config = dict(
    dataset='made-up waving flags',
    image_size=48,
    crop_scale_min=0.8,
    cutout=0.25,
    num_classes=[15, 8],
    norm='layernorm',
    mlp_ratio=4,
    loss='cross_entropy',
    beta2=0.99,
    lr=0.0017,
    one_sided=False,
    adamw_lr_other_params=0.00083,
    grad_clip=0.5,
    batch_size=128,
    epochs=12.0,
)
Rows from block 6 of a small image classifier, named by matrix and row number. Rows with one number belong to one neuron. Each number is 500 + 40 x the weight over its row's rms, rounded and kept within 0 to 999. All counts start at 0. Numbers have three digits each. After the name is the row's rms in percent of the matrix's.
After each neuron's rows are labels from the 100 images, of 14976, where the neuron reaches its largest size: "place" is the part of the image that holds the peak; "lies over" is the class under the peak. Only what is clearly more common there than usual is listed. The data: made-up waving flags. In brackets: how many of the 100.
# u: gMLP up (value half) (model.blocks.6.mixer.u.weight, 640x320), inputs 54-107
# v: gMLP up (gate half) (model.blocks.6.mixer.v.weight, 640x320), inputs 54-107
# out: gMLP down (model.blocks.6.mixer.out.weight, 320x640, transposed), outputs 54-107

u.390 101:449564539505529436491527528487558446458523466497494480501502448538505503494511453416537448488505467466540490496464553498498447464530508590571532538463493538486554
v.390 099:506581515454457502495501501502502461522460488495567485489497449478537526516475554494518546446428517427477492476551476487503459499546508498481539444487516427461493
out.390 112:536522468523466538519437484444481515565510497486497486474508480492470521517417500534451493419494495475443497450508500489536505476522499539454574485503512452514494
place: middle right (100)
lies over: flag (100)

u.505 079:534418477581519523446550473519375536528397509504497551474540511522543477504559466497504550477514551553452477486498471451508521562467478489538517440466519495553476
v.505 078:451551471492455478546454581499438505486450509618517442511494520482514489468552470510540488378502464462474525476465513622494517508480488470509459521475496528468506
out.505 085:446523530489497444493483485430555574454484441484517427560469515526518525355438476485492448467471483465538542628564441453491520518456461498466490508605508536498518
place: middle left (56); middle right (30)
lies over: flag (99)

u.67 097:512544542552469532522489480522483529512463455466517544484484459530511448485455479488528518479506463463563564555494479516511477439511475485503487524469514453512475
v.67 100:492510601534547430526460489487557451567492439469484446541443514490460457437392480544504494542529471466512471481525509540510550538554548521365542495516391498483508
out.67 097:480509486431513460490456513440546515432489596467519500498568517458548540473565530415489484422482501527497397489554476498486505513503475522511562538461492458471487
place: middle left (35)
lies over: flag (97)

u.595 096:551483529529491529457534555501436456521478549507500509504465460432508557417486472488509507501507505521459478518510455501505561517555488534504456494548479464573542
v.595 093:474498534498488464530437450471525492489602454450494462464602539443447473492498518497503477455539518427505500495555528512368510512580527543522574546458533461499462
out.595 098:523451500473460473460467501476514527514509451470571494539443485485546498579429504511541472512501512560470487510468525460509559483488492427539524500549544455508467
place: centre (76)
lies over: flag (75); emblem (25)

u.448 103:577482532455429513504471461491519546439457468459466565521531528585431474417468565419496469535506512584532549449470474488530531566507499468466536453419501488539477
v.448 098:478489458470488511497504475451563496447392535576516437532528604533608505474479447466436439501499516477534516464504509503449560506507477484489505518480479465534489
out.448 104:535505520570497522576554544494478501571435494563476478493502540493501535445507500527465506539392577479479487529498383443493589475519463548502464454558557548437547
place: centre (90)
lies over: flag (100)

u.173 089:522505582509490497552583530484451558515465502597509527491477549506515523553467504462471435527538559473512487487525535561572501482417487554469470478496475484459548
v.173 094:509496505420536482536487489508525468545557520517553480535482510465504509560578422538489530525430515523508553480492495554483437479540525450438560600513494428462525
out.173 095:482507509466478487555516429513555459509488463448544503548513511491408537561524460501525573496449476561489456531520439579518508448519509470447430478533510532553471
place: middle right (39); middle left (32)
lies over: flag (96)

u.585 106:528453505562519493523518477458499490604455441493591481572507500480523558467488492495414472478509484537568482533498452553495511531443533470504502583504527470569541
v.585 109:466533545459521485531509531506537462493542446456470424525551506518491536474438456475513502431512489501533468482412523512479561542501494500447468526564489547501440
out.585 111:559505546489478478462561441531472463543470496530501525477449490488467525509477520512506511547510567481481514431515465488569553476453411576491511400478542513594511
place: top left (70); middle left (30)
lies over: flag (100)

u.35 112:521484506533505493501531473493506419429521529537519522532521596533469437466528492464488483531542512589566464584495481483488528524484590481572528510547483469521520
v.35 123:526451521458483447506556519433524466456446572548461531524552596473429491477505546472489465526474536490418452496508452488430565485494517464526531521484483503518506
out.35 129:474461531519527542539492582536436498497433526484471491583445400487529471485583408449517481516543414417452439485502518522489484426476489467438519448465434500414541
place: top right (87)
lies over: backdrop (100)

u.297 113:469464495598507533524489508505468490547528486514546489472625464525427523496402485466544551507491579531492466476439503539508477495507474462618490595533475545539495
v.297 113:438489466444509614481483467591505471512471442547460515479501455523454525515469457454560509484472563553457469535494434505460469501519463506414498534538525545457470
out.297 113:502519502503558464422517537580484516494497496485468570485529489451507456520514466537490454514483496507432486506573469491539522595464559517529509529527465482491483
place: top right (66)
lies over: flag (100)

u.194 099:578525447458494495511439482519445448459559447522534441537517480521565444492441479510473520486568448562452497459535561532460407593496496461561531537445538546485464
v.194 100:578533529458517566493562546505418511465561537520457478561475422415570477451601397473469495482531424420493492517528467482499464513519443449539537501456527455537512
out.194 106:514451469475542558508583532481503514522481540476547427516500559504438478439475456471463450500513464495535500533447489442545457521529527505425405478474584541573538
place: middle left (34)
lies over: flag (99)

u.51 126:459576493481534420468492487504513546535541496501420463486516423464516502460579478564433482489474501517494461523454506528445515595463448453401496524471491473495496
v.51 112:459486446480444446472501514420533535531471512534516508502522474520461484481432509539466521523512475427489470501511509467454465513493523479526485462494547473466445
out.51 118:456425506496506527486445538483448492515466490463502465484493500426490529461496488496492526557503519493501512526466547484544461482493547495466491492509516508455477
place: top left (70)
lies over: flag (100)

u.185 101:483468546476488496532541537495485477540508483488450500566492551485510495519468515463504560514479457564532498552522482527465523485421465463560475505493510508542552
v.185 098:433484475443539490512508543484463567478447566471487543531504428481526473553463501493489510462461558466544473521519477527526496457528510508454522475559564475502405
out.185 115:454562538508462529501462430527526470492560500513494473549508469475594510530442482449530566593524519505536500471449477490517490482554569529549512484498500492503478
place: bottom left (33)
lies over: flag (95)

u.381 078:513570525494517533488543476523498455441457544523553538484514445546544589527479507507471447533472536512510506524529499575552452559526467532469478471475484480486502
v.381 089:489509471468492482554515544556546512429472467444471454467485566476514494458505458503530441463514459492465418512521591490524516511534507504410534466575434516511488
out.381 092:472522475473554407444463549481483521449500420560498494581532547468409552528479492478552472495484438502558509477544515471480490486499501507562486484524588513535449
place: bottom right (38); top right (35)
lies over: flag (99)

u.429 104:539521510517527501527522603480517528586456497481457504483500494469456561485516493507538492509480507508402472527504430497480474536489562558428499516443444436489483
v.429 110:507508534435505449520504511478546490513500569538509461510493521456481504534430488479503521506497476475446435489506504475520387469492519520546400519593536533522512
out.429 110:497523481456538549419482506544543447509506441595443440537508520555469539505519481479500454565453518529576474486437516525454477495509498528559518464512526583498418
place: centre (35)
lies over: flag (100)

u.242 110:585411526493441491498570583548488522537441467520529442487477492444429503486515525511495525575432533514556431481461455523489459499424520499451512533557466460445535
v.242 100:525486521485530500512539526452545508541518439546491529487423478533535516483526491420546488452524489549526476403527466463513517369475481467526600506508425433513462
out.242 109:524491491521470505483473530488474477436449466451509498526547480487484528463424485539528472470537501533470447484397509566539583452483490533480440493561523501501562
place: bottom left (92)
lies over: flag (100)

u.624 092:433526472508491450480444496484545562468443473551427526441416583445478516512536462466492536441549489545527486521525550496539436526496489492556526524482492545510434
v.624 091:464445489491514458574473486476518445467562529466508564499504512505486546483579459499473505480458524487502486536510551518454473456548554418517484558497588481520535
out.624 094:492524524487437477531532513537461499451472500415429493528484452489546440492537523513547492510499420520478459507490493534520523457525569485519549495468529492528592
place: centre (90)
lies over: emblem (32)

u.55 112:506523487466517561498496505452480435469491520498442537539538528499543494491529535459530489506585481514500539572436482528515526550526477503489501478518570490486518
v.55 121:587460476518525530521531537504460537495516474458530531528564540471449508497557464538570437506437502510487466494489462493504503480409509484579516550527461482545588
out.55 117:487634568500449458465531469455551524481516498550536467461485494465466472474531501472535509492519519515406487488509429513498486449424470508395497486410494539501518
place: bottom right (87)
lies over: backdrop (100)

u.359 108:454488488519498515438557522473487526477471501444482498527452491578531549502439483406496513458530477530617474542459489510479503480428514477437428488451531464570500
v.359 109:441497574536474463455471482485519480484483544420499555506482503536549570395406484495464585495465509497445512485471489516498479497539478505557464453483567507406451
out.359 124:461536448537567551554463499531522552471509508515508514501513567457533536505529460523397487520496501493542524544547515597516441417455550515497497456533486455473440
place: middle right (59); middle left (28)
lies over: flag (94)

u.403 106:466481522518472511467467501521518605573516551570494479491477510483513508506470351558499561495447491489516487513507497529564479512457466512487586482521502526512495
v.403 101:461528477556451513520475503555482564532491546481518470469515485510476471489538484492483457602510523454405521498493454504518458511446512550465451434534547450524529
out.403 112:451550483499554464598525488443512489520540522453527519494526366464506427490507546483480511394457461473510439494474517543469435470491541472512476504561512479562481
place: top centre (30); middle right (27)
lies over: flag (100)

u.4 114:492428592490577541534513492505457580473542464531460476497526496494408439483435469454523430519547446470499454474500536530505499549473556521548509508522478443590585
v.4 114:479523480503481512442440542486480512552474508488455499513544561486493443592459478536485469458508420535562521504502508494509414486567409523512456556488521471482502
out.4 111:387520524544485488470537561531500562557546502457429524461473489449495494481508474476582490531532470503481487565488483506548470493552495549570496543539464441528522
place: top right (71)
lies over: flag (100)

u.231 127:460443540487440512448545511460496475530486458569537535522542481448527567438471454544502518472422514466539478494517534436498490548535498424523486461455574540522458
v.231 112:482547573425490470480508477426517509509478485548533423560568478517523464469479447557501545509511459442471571480452506527512470451547539504503533543501595545446480
out.231 100:560480493537467541434498566499548528414544524533552478490483509568515429525509472425516459529499425542433473475500508487526458491498426481429470451524540547465532
place: centre (91)
lies over: emblem (56)

u.480 109:523557453529462412463496527474508484452519493509381471483493486466544465537475554536473460439462539450466439426466529525513402507465491526512472506528545557476505
v.480 110:549530479541426436540505470513465502502471499481458479462454490448507492560490474488548499464512517505498540479500494505587404542433533524532504464456475510482486
out.480 124:518469482520455396450482509572451501457496482514466526488475534619472523478494493468585531496489530466446459482460508538476516462529535410515507477516495572505588
place: bottom right (84)
lies over: flag (94)

u.383 091:491505487573518502537443578515508541593505444510454468494513439469509500489493532501451489543500522518496546518550467445493504521459448500526440439477432434516571
v.383 100:516467499459406575448556549497502517513501490506444465490449486563501514551475542503498503478477439490462483490542475515510453570477487534475525495501532544498548
out.383 094:559437511581448525497534457492433522504432493471432525530496531526500531454518457586507526466591527526482546491527510525472497482494489549467516518552567468441424
place: top left (45)
lies over: flag (100)

u.548 092:490562510430560476513516443490414465436495490508456461542514555524547529498465487497454437509505525447479492476533567495480492523417524496507494462515417558522462
v.548 088:502507503490486531536492524521422509499493491468474534524482534476591460435436546529509478483489463544593506510500443598518499499503485500442509432520490544531491
out.548 105:588459601509497447480493525469506531599556494518438430479510520500465502547495505528498554498469531523530451538450508537546442481424485581534434529419564518475522
place: top left (32); top centre (28)
lies over: flag (98)

u.401 085:481502472548502487517488586543493504534497516538446579479550502480503526494533513474485505545491592543508545518474430470487611443502515435535459492428538528429482
v.401 092:559490406527528491520460545510549524498490524464590540409482419528532509497450490498500459504563539549481495499444516483473482549470492558563527502581557470513521
out.401 088:529480545498480575496463473490549487445491548554611490515482467533409511517436521538501517511469477473490464547487508501487412496524543510472512493464522470496560
place: bottom centre (51); centre (25)
lies over: flag (76)

u.329 096:430560479485529504506528508491459509484540589570464520460491474472504529515506478519494501531560497429461380528466445496538475547437551431477488478560480473521512
v.329 093:538472510490494425502480498425517558556450497488557436451446509505493505466563490534568464474495416396458433464437498510507455499572451499545550519565483529463571
out.329 102:539518552560493492487519547522455491470548478518481442507548570497499456449466473508514472483417424502568533509505472557530531540447472505538503544498553512517522
place: middle left (38)
lies over: flag (88)

u.290 122:619533484545541494507486525518409544502468456521478471445517516547510568547548510472502519527541474560516462480503476554475460522497430486481496487545479540495543
v.290 105:470494500501565554437491532504516522542567565487459518471547497546477489420477501425473557479491488526536507498478492559539489630463484507520496482464451535447518
out.290 093:457472476499497602457458446453494533518483515545481453529489468411550481517513477524483537383531509509488476497506572489550460476467524450466479550528573487487522
place: middle left (76)
lies over: emblem (67)

u.122 094:521422456522493582600455479481494495516527495490502534492510486530536504454532524449524536428538537465537466539512502490542455506536518555513508537414491558483558
v.122 100:527525500444504528492539555521449533543461448445464572489467509541476552492511554546476485503487558558570581492542437487555510574560510445509521505458536570616533
out.122 113:454502413445438510457595468515471486491495531479483454543460518510527473533475510567497523503465559565512454484434478448555525516458527513483509499484479539514574
place: top right (38)
lies over: backdrop (100)

u.519 117:481482565551490459552487478494464514500434535524474487530426539522480575454548508505555493416446527516470472489453575495492563603648440525592545517521513510580488
v.519 109:504549501558494499463490441431498423511506518456555500482464482476472541506544523508533430490445499519545509535507482474505498543559505570565564523467504457508558
out.519 120:477506497512459587495513375537505512438554499440491478425524512481558483407559465493543499493555460465553476529460517484532478478486472429509478554501497539532469
place: middle left (49); top left (36)
lies over: flag (100)

u.584 083:473472539551530541472532550451452505439503421451413495492470489553501533519492435499445495470543512485452525550409520526509426470501480491498463504510455464568501
v.584 084:472527497489536575453512455469482498565530449519508606490536460471538456505534415423489520468526463507519527548526491526495526591485528511527482493498464470484522
out.584 087:527444547464473506475523505520569493496492530618539484473479477474496436537423458495485462532406462514524487427435465457472523511452533482516479553501521500478432
place: middle left (59)
lies over: flag (97)

u.357 122:547483500540489531497547550463463454544469465569508516516576517481464479501494537494522537531537427584594521563481553504503443512491533418471473504439442538544536
v.357 114:557483478463536495504444502558541543422519510504489502478512454540459525511473453487526566411533538450549547439435498480479561534501480517484469517493488500464517
out.357 136:402404471546532498521450433527508513523513543430478484509516458536491473450528549445429502552497514518570465514445536566431570515518462488544504477534506477481433
place: top right (82)
lies over: backdrop (90)

u.467 100:463438510455517465541489450522506392546484520483460537577564447517537483579501436460577471492555465482534503455462490528514509548529460522466487499459464461452462
v.467 103:481533417561431503582486442457464475489443448490464531481499559554496497456515426530489529477525485536484517422523514465461489486550532457565512514526436486533547
out.467 102:515505460486540436492482518546526467446549491461534564478415520531524542439444466498517493446511486527476482566562508459583481538441542556543517475503527565509562
place: bottom centre (61); top centre (27)
lies over: flag (100)

u.116 110:514500580516508464526482519469476500527502531513476486488554557547507512494485514417512545498469542562504478524511514483493552490479522414578538495533496506501494
v.116 120:467425480507509464479524456511513471481568470459450443463505547499522509485523524456567479447508511489448544433454501487431488480536449473523536518443483483516559
out.116 119:594499471533490486419491481514494494471532518486512436402526512560543552475526530479468492539506548466508496467465454549557551528530525517478547497520516447502513
place: top right (96)
lies over: backdrop (100)

u.396 118:506470513479514478493506490469498486533459550521526489478497569524493512498507531475509481466409527522507537474552554542471591559505458549552530548477517466506513
v.396 130:553429509491516513519502510487518506470473485479476479542520468492455470499517511464479481536533487531478549553448457567515545522433494494494504533478475481553510
out.396 129:526488524492536518472451491460603440493499487479540467489590478436464479463514505454475476472668512497447490462477506436510540523426555528428544519509509482495481
place: bottom right (46)
lies over: flag (100)

u.552 118:534526462500518438508543470467519525528426504450468523427408439531498460453502477497544440523481464535491502595503501538491562488562530581502517512482513490526554
v.552 119:559475575444566493559521449484487429432553535529582472512474496488535435454484501513531580447537414479534533454501543496499448535458515451556455517516473519493446
out.552 111:443506544476481564507485546449487556529502526509459451469476575508543552511576523547480539525557500504493437479487495486498583507427521507484466507544470510490450
place: centre (53); middle left (37)
lies over: flag (87)

u.259 106:474525513496459532522476430536552495512465441447430490522450447441478478448489461537463544501390468477497485518490484544488554502515499480567499496535473464549507
v.259 097:509473545461409512566513501507586474514443488483520468521489436520467513525516472475476392519536455550453483540509508465505477509550515528520497499504467496453489
out.259 109:501486506554481453465511525517445535565433455541566552430537549546473535488483484507511488496534516536517527450572481467473531526475528521515490478480605445502501
place: bottom left (58)
lies over: flag (100)

u.593 105:501511545541499506468511499508486482461477469544473433476543481515461501472466517523483482498495521511488524487469534546443497389505504559460530545530531473494462
v.593 111:479456489441556502503464538574468517431446601466501554510443450418542489564520450462539489483470430462543522524516464500487509483543514512487456561548476535595496
out.593 105:475490530541467453578434477488543543580436429506474532543469532491553551540501431477557440515513527496454476489513527549521471480517542480515439493475533544523539
place: middle left (64)
lies over: flag (84)

u.302 105:581496509468513526520519502431541482464538497446481518488474548535559520467507504473517495482489411532532489444555457516520534430441538522469575451451449492490540
v.302 121:478586476530508543493469488520511506523451488429420475452559444534500541517519440484505492509554541487518565455494465577527577511548503526555485508467473521504500
out.302 115:431469516497408469560492494565502486507508550509573497519488465489510537492476461469542399448464578475501532541439510525441533573448493482612425548500495507468477
place: top right (99)
lies over: backdrop (100)

u.539 078:505560545449505439544531514444540526539466477451546484441491528573449556572519486464463490524519515488569429501519525478478518491459525495521510520527502549510456
v.539 089:512514552506419543521515612553499493463532482473495473495504561504411362501466543372494521463485532500525543534430496546509544535489478498499496524510453502462484
out.539 085:544484476545460531538453441558544427603492517460468449452509523394444508588480558478532521477435496599506432498503490467475517559483533540490496464517481520512531
place: centre (100)
lies over: flag (77)

u.319 098:530452482522481521559514510546512514500495552504506559555462551491484499564563549512528515582450460501481448478488468511429517458528475510570454493480500491610537
v.319 096:456540509466456543442515432511465533472487566575533552478447540476487528472484455610532520513498498473504476513479487425540510475518481525534481559467499456550528
out.319 095:448478535489453494463445537469538503452547480476516468517527468513552492548511442571452379458480502564550506440524509494506483475463500479510455500540521499489453
place: centre (100)
lies over: emblem (61)

u.572 092:500450517505527522477571542560556519486523526527468487510501516483487581468465511433502543541482497526431464454505476496451504546501477569534555484505548513436462
v.572 099:438591529529456452500538479470490423475445560554472468514550533519479479517464466507478556430450458545452434521459569501484499572502477537513547444519493534551495
out.572 110:445449443466537568588489539498470490465497538485479461483497582479532532567529536533472434490524473537519505513509464548518480555468475528448500481473460492570424
place: bottom right (35)
lies over: flag (90)

u.36 125:475503536471565485473490470465475466504528443450508471523535544516462491510499574561393452484516510520480476445548496435523525508477517539531574488507543465447478
v.36 107:483499381561529457553516542472504461458433514452478442530467450560434477520432523547521493555521501484511549528497500492478515527563556472460409523467474426479567
out.36 089:540458517473548533480482538542487598470534527497509465486501539521470522485508450474481502515489458533502545593488538507527478477518456457512439518499512514503526
place: middle left (87)
lies over: emblem (43)

u.240 090:541466485480469527554558525454486473551490498614517561480443498493507450486506435515494516400483446498448531474448463540524451504542558472448471530570489537469526
v.240 098:486487491499579502528483557587553522432471492480491459557484543479447562512470447531499472420548477508473446412486547527422498455476495480526496489576465461474452
out.240 085:583557516477498522458561459587530458443452465495500503474610513467507450544472488424449563528554504487529520593465453491509496478520518506496496460514537495537431
place: top centre (69)
lies over: flag (93)

u.406 111:494444538492569493537499441502527522487549456558463449538504448514427534551500503446464504446503588537546427489538423578513511550526461426467518498459447495525477
v.406 102:440529515482457467583450517512542469517544501552521498515487499494561515525446528561507530473467429468500451435573539497456427458526488485471583503424482517490497
out.406 111:529510525520515479545485478470499505540460562518525465563502534473543480492466477499532518467468457499520403474522551454433515436547539547505483415476509524478513
place: top right (36); top left (36)
lies over: flag (100)

u.111 112:516554516484553449521445471546517452423502488510478527530544464571492508568477538495481502544528386610482479485480552491507543473509483501525486466499520489463517
v.111 111:544461510506524456509520525486520496432520473503403470505512496492447540499482491530437516564491577470516541482525522479461502526519383480576554528493546458580452
out.111 101:545450447450429459545470542462512475492491449506521490515403600472505568493472525463480530476512458426532472595450444464523536474464535524485523497484533475565487
place: centre (87)
lies over: emblem (40)

u.114 080:536484482550506503502452481550409479471535481464521417509520512472494486420456486450556548467509505575483484566447516449450452485540509577481559511468458578482538
v.114 090:476430492542464579455529540558446540516482538481494481520554582540495465530474525558553525582545526468561470546474482431469594514492493555443522478514469472558466
out.114 081:493511454481525529449568532510498559536426507558476556531495479522436529568541537532517575442487509491508487485555475566500480540479530459465531478490484550518475
place: top centre (77)
lies over: flag (100)